A small image captioner, trained from scratch.
Model: encoder arch vit, encoder norm layernorm, decoder activation gelu.
Training: adamw at rate 0.0019, 4800 steps.
Data: trained on made-up ball-and-stick molecule models, 195000 training examples, 1.6 epochs.
Rows from block 4 of the image encoder of a small image captioner, named by matrix and row number. Rows with one number belong to one neuron. Each number is 128 + 24 x the weight over its row's rms, rounded and kept within 0 to 255. All counts start at 0. Numbers have three digits each.
After each neuron's rows are labels from the 100 images, of 14976, where the neuron reaches its highest value: "top examples" is what is common among them. Only what is clearly more common there than usual is listed. The data: made-up ball-and-stick molecule models.
# fc1: MLP up (encoder.blocks.4.mlp.fc1.weight, 384x128), inputs 64-127
# fc2: MLP down (encoder.blocks.4.mlp.fc2.weight, 128x384, transposed), outputs 64-127

fc1.381:121131108116151087118132102166173099108130172119117124160176117156139099143131138131129093108154076116100095130134100089127129110139122138155126126115174106147109072099129189162119131140114083
fc2.381:169126190141203117093133131112088112124147109175132126118117120108100138135119146127111097153190132096130157098131107146163112154154088148106127149113149156166140143098131176112122111118148134
top examples: red ball; blue ball

fc1.340:132125143144126115143135066129137167074121149109116113142129108120161136112100111081151084125132167137126101114151124112148161131141145182116105157144184130135140136167098120154161130110149084
fc2.340:141104122135205108140177173122125143122101098134126105129119099085177099135086124143139136116110149099145100167117130168153148082139086100128161102107112144153119122143099135148133152141133132
top examples: blue ball; small balls on sticks; dark backdrop; balls: eleven

fc1.236:124126117127121123151146095122141117140122132124129144138081133145138135129116140119146149121083140147119121139133082109136099118122092094171071136151112123169113122134144147108147096121134087
fc2.236:117106149158091147132136156131129086133120148153113125137094113169137110116095108125109179116115151127151138142076166118112143107093152145139145131156110190123107108182097131093114109103143132
top examples: space-filling

fc1.282:136136165114093146135114148112071121162092112158161135107137072123160087114133167076114143123096097124108130151147144173152139126127118183164162162144128133157113144152118146136095144122127122
fc2.282:169143146107163122137122144118181144139115127147122128104152111102126135111140150121131159128149115145154186152121131063121108145102096090120110144103103157149134105104129136118103141072144163
top examples: green ball; small balls on sticks

fc1.294:114102107085163103147113119160167115138160170119111115144156140144148106117126129133135132129116072153085116145140113081132136130148139140148129131150147112125095084107126146148143149135127072
fc2.294:144156145131147129105136145109121130114129130173118110087120132112116136116077112114126091162172127114163127112122112153141098078126122175130143109144141148163176168090101146141087129098127118
top examples: red ball; blue ball

fc1.324:108138122117131107160128094122118139112136120117154147158136109160131123108135101144140117139124092152111098106110125108142132148121093135143081159134099117133070105137156164134115114148133113
fc2.324:111139131096104164145151144094139150141145152160145150076104133118107144132179137146115153163129142107156105115112149108112109132093144123141156116142126114124141139176126190075129133151154140
top examples: red ball; dark backdrop; balls: twelve; balls: ten

fc1.234:102142139142158101168091127148123127144146130101112146118185092153142124118139121122100098118116113145105148100105159110128169154148139146121133165141132158097091138147149156097109110147118099
fc2.234:144114154198126132124113119118134113103165099140092130158113157118144135108111107121106107144087124148104137091127203129161130111149107147162151098138140140143135125105163149091136124156153132
top examples: red ball; small balls on sticks; balls: five

fc1.239:148132132162134143097137133110082147098151117144115144111135129094124108165136096153138095119146076123098169160096124166153144131153118102145139103116083117106127132105120135111129131117111138
fc2.239:102147145143121142115118167156182132136137108154165119178122149102118129156155171112169151128129108159137090104145119090142163122093148163101159126130098101099136143132112110145128136153122099
top examples: green ball; orange ball; space-filling

fc1.110:132147168147135125146120130133117128108140126105121161124163092117114129173157118135082132150095149170114104160056073128110141139168101112126119177104134149150107111104153176087127121139155096
fc2.110:092122149107190174108142112169114101155122150144117112134132143139161172088071110108086119144157134124151148152117128185124141142110116123115145110120113161116114147116114097101147144112127100
top examples: balls and sticks

fc1.287:120118069152091130160124076105128126166142093092099155132152136130092112147143094183110128148159110131113163142137132129054144150139110136128132139117179111097129155113108162090121116066098161
fc2.287:134158115115172116122125125139114132112116130131095093153139131113149126139178153127074135166102184122109159116117144116114147145111181135113134156124089094162111107144174153112144139149144190
top examples: dark backdrop; small balls on sticks

fc1.45:087159136110128113157140092167157129109128128107141131107137118139134104201133144128102139096098148142094095153100091131137134140150105089126084116157143111136133123139178185138159148118170117
fc2.45:126141150148169102108159090139101119139164083153159111136124110124126131106077144147099132169133116077138141134163148109136121124094162115126091144176143144135133153173139099140147120113121112
top examples: space-filling

fc1.122:077141096118133120178135131136137114093120134121124132119116112146135126178117140118135127135123154155103089171093129109131143131130106125161097146154128097148119093146190122144112113129116122
fc2.122:111097122151114111127169165124104111149159133141096140171115100140131122102136132145143158105149120122178153119144148149131127110094136137130153134149122198117140094147094159103101133098129137
top examples: small balls on sticks; orange ball

fc1.166:111136129109128111121098120143123127104101165126128135125140091098079108147137160164114110125113130150147156149117151098134134143170103164130160091137127121124116143056090166133121132150168120
fc2.166:144119082149141163116086105111143131144111141138130117146170122163101142104129156092113140123161115154137194115131087123118109121151099190155152160109119152130121108082153121157143147092144144
top examples: small balls on sticks

fc1.299:146109098098135075134157116146102160115127134139164126123116118087113116169146104124114133094103134088135160133116102099129123118115143181117133154125151158107115131123121109138116140165107129
fc2.299:148073126143146163090149125124152169101108128133155160114118141126128118129127139144138127110125168117135161158140116108132167143122141126117125159125146105115174156105133129134097110115153146
top examples: dark backdrop

fc1.172:118121104091102129109152173116148081101133131152108109124118152156118136112129125110107132104121127107146108123154116129165144128166143117087102133107133094142107124156125170115122152154102120
fc2.172:093126082127096117108140121151162145137127110129089130158166142126124106132137146116148118109138130111166148088135112102085144118128168134125131124146145162114108151174104141148125130159147119
top examples: green ball; balls and sticks; dark backdrop; balls: four

fc1.0:148140151172152154146117131120122156137149132123125124154117138131135152115143141107124109115136137085068144149119141136114150138163126157102100163160141120078153059127094108082123149089135118
fc2.0:128109154130119090117134149101142073138118073078091143113084118156143105122105095108174101091121131159144150105091113117115117137126113130092160110133132108076129128137125109152130144130100124
top examples: yellow ball; small balls on sticks; balls: three; balls: four

fc1.72:142140120170182120151092141134096107143140093132107097109103102152121103136116108152128099107140091149130088092116111104110121154099121134128115121139169116172114081107153132082115144161177079
fc2.72:136120147178113164163115157117141159125118152129133115136105114148113133123161134161121158118128128130142126171089103101119065133075111068147130125129130109148109104121100094070159082154136140
top examples: blue ball; balls and sticks

fc1.119:150133098125163112122107120091130140140156100084159137131116098140129130115130090098121150149138102136111116100131110098147133153131105140156069105141141106137068153118164162135103125150127156
fc2.119:154110164129138140159166144121098147126094177144130122151160160141148157070140134124141120158139111130157077104116117126160075151160137116158134104106101109128123155118131074102127114126165094
top examples: space-filling; red ball; balls: three; balls: four

fc1.290:140114106119110104110112119162115122092124115143116143110155103161127113160118108129134171145119131097134145093113133151088121120077110113145086151155128098108143124108122158116103132156102118
fc2.290:115141166154112116140104114117147137142139156135115179128115150111151122138095160146130084145080132157129118128120114139125134155088096159091129118105139104132089155155117122113133094085068126
top examples: purple ball; small balls on sticks; balls: twelve

fc1.174:129126121184143148156144115101095158088161134125135086140122097144142140096095115162144134107116152097141120137119102188106159133152133141127134132148099101100136138119119163084134102101165149
fc2.174:108154114124141155121136171126110150128156139141114085103102164113105105145087128099082137168140140135130124127136152106141114109148169078125150097143104156172145085166119148193104138156162127
top examples: dark backdrop

fc1.246:172111147123117138143119157162114132132115150125134139117124153151096079143160113155131151131122146164149160119125102170146096109115152132053086121130076157142109113162168127143175138109152176
fc2.246:115164120131192110111130102124126111180100090121160187152136146120156167100116107109128118102169129142138138163164102110161134092118122103143164132138132097149128095144133121150143143155124157
top examples: purple ball; small balls on sticks; balls: seven

fc1.62:136152117090151151136151129125129138115135097122125176154102140167121094145131132115096143127173141100108122121125136121104125097144124140126126137105155107082089053138122148123164091123099143
fc2.62:110121139134102126147103112103113144124145130084102160104172123104133083160123144140114130159124115107156133112172150144149133116124118118175157128152147091128149095123125106125122124136101115
top examples: yellow ball; small balls on sticks

fc1.40:112109113139115111160136111181145111131136140085135127102144110112126123143117136097105079093118092118108142137058085146143118135145122100129122143112143143113125113109141190161142118117137116
fc2.40:104132174166130103159125147099142114132109119174178161123122113093125154125166103093165165138139148093148154157141172098109100127123064121136117098148163145126156116166126150123118119136117127
top examples: purple ball; balls: twelve; balls: eleven

fc1.362:082155128126126101135121099196136123128139110070152140086149104131160125141162104130076133138095147183112110110096087103104177135146097088125107131160142142113134111103183144129165150108120093
fc2.362:123143171132182128114160126142131098176163136141147101094127117142106129134123109110110126184170105082154128102143142125123166141185133104117113151128157123147114159131139167121105197156082130
top examples: space-filling; balls: three; balls: four

fc1.58:117148097090135123130080102152185132130157131121123138112122123120174108131158142118124148156134109129068110111103145097128104118136117142145109108139159125125098082106114154147152124166109097
fc2.58:145114150121199154121140115126094134111167126130142171121108141099103129125106126106158141144151125120170120159145142173105120109117159169142123112137115129148151128115090100148078097119118109
top examples: small balls on sticks; dark backdrop; balls: three

fc1.47:140137130103090125090129135136168070135158093085130121119144129148127084109146120140114153109125101112176098169133144125127117156163129102138104118155167179111104132169140142110167135115117158
fc2.47:100123130146130108133134137126084119083095142147136134146108132103136148120076104113156113152168143132172146138125076126149115149146166134109145112114162108149131106112126110104120089106127136
top examples: balls and sticks; balls: four; balls: three

fc1.233:140131080115119142101070112114151172093110146158121108094137128129134118175141110122137100152123149116103151166151109155090098151107124090138115094137140120136111100125129149125121100160103142
fc2.233:108162136108133153096093085112145098143124136171159141088071132174178145147116124137156125114156152130112115137183130148095112129117138141158093107115108108139144167099105107150107115151122111
top examples: small balls on sticks

fc1.143:139173098097159136147111078196109143122126129170114127120137145148103124158159165136120109113111146155135168120087131122164117148127108074167148152163118090132111115104123151175129137129136130
fc2.143:142138132109131136101105111156135105146151136121119119064081132118113130108085095113205114147135126133108126177138194099154127162134112103090126115140147124142136147146141127124150139124118128
top examples: purple ball; small balls on sticks; balls: twelve

fc1.351:125117109175131084095130129151114160150137148103094153119120144110124081155140125103137135132138147165132115113108110147116081154138133140102109105112151116147109161173105138137080171150151201
fc2.351:141153085099134116106140161123126125144108112106113123113152146119125203129163108170156132119124110142148130160139115096126145131073058134113137120142108105132111139116135180098128115121109109
top examples: dark backdrop; balls: three

fc1.13:098137137103078079117135162136155159119090120109154159125167129144114103117164136081107159168131133113124129151139111127128148138168110145106122171108156160103145129113126167137141117062115097
fc2.13:149103131135098075074101102133113100104156132116125155134102074133114125182123095173070135087162156139155183104133096113108129125119107135128150132120165140131188122166107120106159102120121127
top examples: yellow ball; small balls on sticks

fc1.256:109125116103162121144143136131107126141113102144133074127125171130125109160155128142175143084102135155098130078130092119144181161152145130154108105141165151127149143094125117152151113140134126
fc2.256:106143113111152155106107102141084086105109161148122137161171152104098084117128134134105100130132112086134115118106125150113108131112148127180108164141124121136114125130119152138133090141136142
top examples: dark backdrop; small balls on sticks; green ball; balls: eleven

fc1.150:104100132147163107111138137141096104127125103111119141070097135137145129099136122127119191117138112110091135097126153089109124137176140106083145125095112137120139125132069133131139122099099172
fc2.150:150137188138123140100094133144144124135134106112092135150124124111150110110133134133126129087137147115145094150079114115126137132114151168180149112120188097130130130127106146101115137143112163
top examples: green ball; dark backdrop; balls and sticks

fc1.76:111162139103094145140085111154120109189147128110143120137128107118088113110156118135087118130123108154136101128106141148162160173109125131120159178125133137141155128096133166167128077143102146
fc2.76:113137132118135117129082107141096098078116094142133110109137118112118157106146087177135135126137113152131114140127084137153147106139114135093133145125137102154144076140094112124131171125144161
top examples: green ball; small balls on sticks

fc1.82:120139087113126145148124116129102144129102149116107111131108119153159123145108155123121139099073141144110098165102101121122123112116120104169105149171125099126121070124152101138133128113123098
fc2.82:130089113159095140144135142142079121116134126130124110131080115123177111093115104120145141148124130183156159130122161140136150105098154108105095170134130189118137095124111114112124122118119147
top examples: purple ball; small balls on sticks

fc1.269:140130148133142112154130131150096136119084144174166137114149132141142114113130082107130166164133139163140095122178121099081137106165128101105153156064164113164096127110100139102118123154136104
fc2.269:102139126158125160095157090110125113065172142169116149107141175112105155092116154128108131116128098145161150158122089089121150133130095153109121128141093142122097144144120122080091084138187163
top examples: blue ball

fc1.221:124144148109167153152140145100109144119136117118135104143097124127153106127144107135134079145113106170132113118081101092095134139124097121132114129102134115145079101140127129120121087136088141
fc2.221:122119115160126118170116132123102178168099113120120147153120090148118178089115140149124154151111164135187115115111148142136119125116131075104102136144133118132134139122135106076103121148169126
top examples: blue ball; space-filling

fc1.32:106129125119122062138100131155105135146146095122143166169121162117137121170139132110143145115125102171155120193113086148124131166133121111158133136143174104093139162134140137127111137146115087
fc2.32:100076113153114134096130140098157103155140143084127159119146114098112151096154119174129119141137157120122119184100126121114113143095149117103152113093097142100131088123087120162091115120144134
top examples: purple ball

fc1.382:132129095106103117159134120151126122123107149110121117132102120162147138158124160147141151106095124156090090157137102107118120143090129122166093140164103128136100102149148141134150115121113113
fc2.382:116116118168079121132148152149097116156116116145126133135073131127131128104115116157116173128137139163166168120096173140127124113089181101136145125132118187115138138135103108078138099113133137
top examples: purple ball; small balls on sticks

fc1.284:119148140126142129150138140146118112123116106119140126157095128166127103141132151131120123144129086158136099127090113096137098151177093114157080131153143121109102104145152145109165107158127086
fc2.284:124127115182074152145127140098085143127136116139149115114100113140112124131147127155155180147076132140122135118095138110117083139126121083129146093128148145123154144132112111116122124126118145
top examples: branched; balls: twelve

fc1.42:076138140147140125123138105152181117149123144104145163113149114106129138166131131150082121145074138194075134169104086139131175137147084097139090127142127131112083113139142172125142141111098122
fc2.42:144124172144141111134150128124130095128153150122156056127151118137124131118119141102103155132144125076128176136137102108112176133130123131103115140172142166159110160164133124128117144103127128
top examples: space-filling; balls: three; balls: four

fc1.136:112152112137113107155126080130159131114130163121128104149108108133136145139142103145109126146108143132113106137119085128149144127139095112147105114126133109134105114147171131134123106139135074
fc2.136:134084149141114139153106180098121117136158141159152138162070121153114136104126118089139176145189142090158148118084137136127138116119138113131145115119131181120134130158092169133138106129122145
top examples: red ball; dark backdrop; balls: ten

fc1.121:120159087114111111101136114122127145132142135102146130139115091120156091150135138119139156148169159126101130095134136136129097159102091113133101129176151152102049078120134140147169112165088137
fc2.121:154107146174126141134126160129117126118099109124125138107121159150141121121081106145110145113115123157198146118153144144113089138099151146114107106086088128115131140135129084106095067160137098
top examples: balls: three; balls and sticks

fc1.266:127163123136129096117082134089103156159149126103083156167112111113106147116148133145103125148114132098109141161112099106132124106147117102103090145121142083183140155129127112175176123151095163
fc2.266:167144119158118146159130128136144133184085084124093126131115151114113126104158145158111122119140168150078117139157096126076142132109183130113112122162137129168127108119111107135131124183122114
top examples: red ball; small balls on sticks; balls: eleven

fc1.223:108130128134090147138146137104129143126117162130172128133112120158110124162142144125102140137093150125114108155097084111124139137173126098149102141157118141135131108137116143130157110098141113
fc2.223:116098134159144142132137140167103069133137150162114117133098126130136103125085133147100164117115121105101149138141152143132153128096102141111145138140147209107136135169083145111132118099149126
top examples: balls and sticks; balls: five

fc1.336:113139127132173133184097089176113095126138160108100121117163116127121143153133144132086104110122083158134116137150089097144142125128138116140149153101147121181124093108158187112106119132163069
fc2.336:179149090104162122126120064139107167137140100130150124126119128118162138130152128137128140134122148125154132098124123118143111099154115179152116091119141125100128114116203170134141131134130090
top examples: blue ball; small balls on sticks; balls: twelve; balls: eleven

fc1.298:164118143147126075112113132110130130125100145127148178107111134104113122135082110102082161122129082160126122167111165100102102102156068152135128165132162120139107152145170128124166177157165108
fc2.298:125124101145139156138134163139145130141182092117136145125130113144138116135090145166121099078171141126140135146157116120190135130113134146125088124159152148151144136107111116094164124156097107
top examples: yellow ball; small balls on sticks

fc1.338:112133107121091146152165116144138168115107140125153129119082132176123117186138136125122114122119153146094120144063153121119176157141135088154103153130115092141125101144138142099134136117127164
fc2.338:140116151140124091158079134134103117163161128131114122110117095109125089103094126089133137130132096155155147161147179130151138114069136138085101151177150183150152097138119147152148149110115158
top examples: orange ball; small balls on sticks

fc1.353:110156113119138125106137133167127138123105110104134168161116162090111093142107126093101187108140138136113193104109155148121157125140156103094087116162110129142157158100131166116133139097148112
fc2.353:137170112117168118118109143144150110128130150129120116150133128114140099101139175097119101151131133126105165126123138117120153083108140140136139103092171074102121155106129112133125150133112108
top examples: orange ball; balls: three; balls: four

fc1.114:146136140089106097139116102159161100130160129118150093127124102117112110133163093118098133089155116144098124130137152108122099139147112115126076060131125080099136122131153143159122141154108139
fc2.114:143134152128116144127147146080113128141106114132139133144105185112145122122118172129147131146146143143138091123133146140106121164132108159072128124088134152132136162130119140090102153125120093
top examples: balls: three

fc1.341:135138136111141112097137161129109124129137145155115148123164139085128133179103108095146100141151140134167102110126104096137160169103138123109073123124112138116144094076145142128082135124143134
fc2.341:048110123121114118126138124139166077172129120147094101127158111127111103114128117171121115133132128175153146141087161167154100097137128136117110127124152138128118125108117109121116102147142134
top examples: purple ball; balls: three

fc1.191:152132128131182119141127118149133144149163079098121130107134112097146131108138112128133133137157084172118103099117106112175132184148118110116086121118160082132062130103197176129121145099115124
fc2.191:139127127111126119143147157091130174151109123149133119096163136134106115129148117127155091182125157050116102123142098089086109107147118105147133108130113098144123155130129100126116141127112132
top examples: space-filling; orange ball

fc1.215:145147141108109139136150149141144116116161115122156126103148143144109065115100123099139102143155112203125149153100124119137104125175151114167117166129108099137128132139087108146136123118173147
fc2.215:137107111110128113184145139112118134117152134161139132136135096121109058087132122137112141106097173122124148116138105139149092095163109128113140133160102097134109131168160146102117119189118170
top examples: dark backdrop; balls and sticks; balls: three; balls: four

fc1.293:104106111063161158150139092111152142088151088127121125131145133126175105133086105133099145137111119164103130151097129151156113108158123098146142129115106136158120175166141125151112168110127154
fc2.293:121100109128167155115093132153133152119123156172116124153114162108103117164132139125138078103170152138109132051170142156129146118146116087114129153121138115133097145179130129119132127072112116
top examples: orange ball

fc1.279:106142104141098119167102144115163131086102167098123125159125144135155135182123121138125109106096148112079075171097125119127143101134152118156097127096098096123096106124120143103139111089138114
fc2.279:154118126143101114131111126154147123124124154130145106138086119088144125131114113112109153127106154126192131122115153133125144129147139147144114070148146220109150118126089177116122132111128135
top examples: small balls on sticks; dark backdrop; balls: twelve

fc1.41:164130101094111119130137149128166157101148120128156099101151115098116067108158123136128114133148137150129130108193140156152143096161142126112115157151148111120086150146126127123149160134078105
fc2.41:150154184154092139151126137107093173129129102156140097127097123139081123120144115164149125108124104112182160147102134136106172129140168103128105104091127138086125164126170075123121168146167117
top examples: space-filling; green ball; balls: five

fc1.225:165116108137126134126147126154122140106142117094082146112146130147096114115127112097124176126116128109166147121111115104097116115089142118095151166174125130086150147166083164121138114164146103
fc2.225:119136138089155107125120132153137121090143162103129129126116114089114101112132124140146142112133083150107124098093140114109132106082162123147118099092116143138114118098147122141120108107168157
top examples: balls: twelve

fc1.111:115130145132179106101102144135133142117140161085153131100132123138143122112134131123093150157161135122077108148153112126137132102132094148101136127120145147110170101087119127113142184158123148
fc2.111:124132121133141156101126136136083141100119104146115150152142076160083107126129126124127160131132115097129135118087148108095117114115110181130127093117119129152139161127122143189117146116135140
top examples: dark backdrop; small balls on sticks; balls: twelve

fc1.379:124093140126115109116106142104152104113157174113120150148150126121130139112133116138132141167147090131117114113145118093147151163134135099167072096151151136115084110124169126153142153154124182
fc2.379:181133144115136165090163108129099145147119076125145127115123177110124155109130134125137116106118120122122107116115120198131090155142132146102151099106119133142129130129149082107119116096156123
top examples: space-filling; purple ball; balls: four

fc1.146:133126167110121096114180117117092106127151098118168123136076108128143124111128098156106133108140078106121137140125180170138141123097147089086090083131123136158109137089127125136158129146120120
fc2.146:113111133124137071093144078145146130189160100093123131092137150110145109121114142143109103151117097110132125124152086144135125078142145112147156109163138156185112125101128139112112115129117116
top examples: orange ball; small balls on sticks; green ball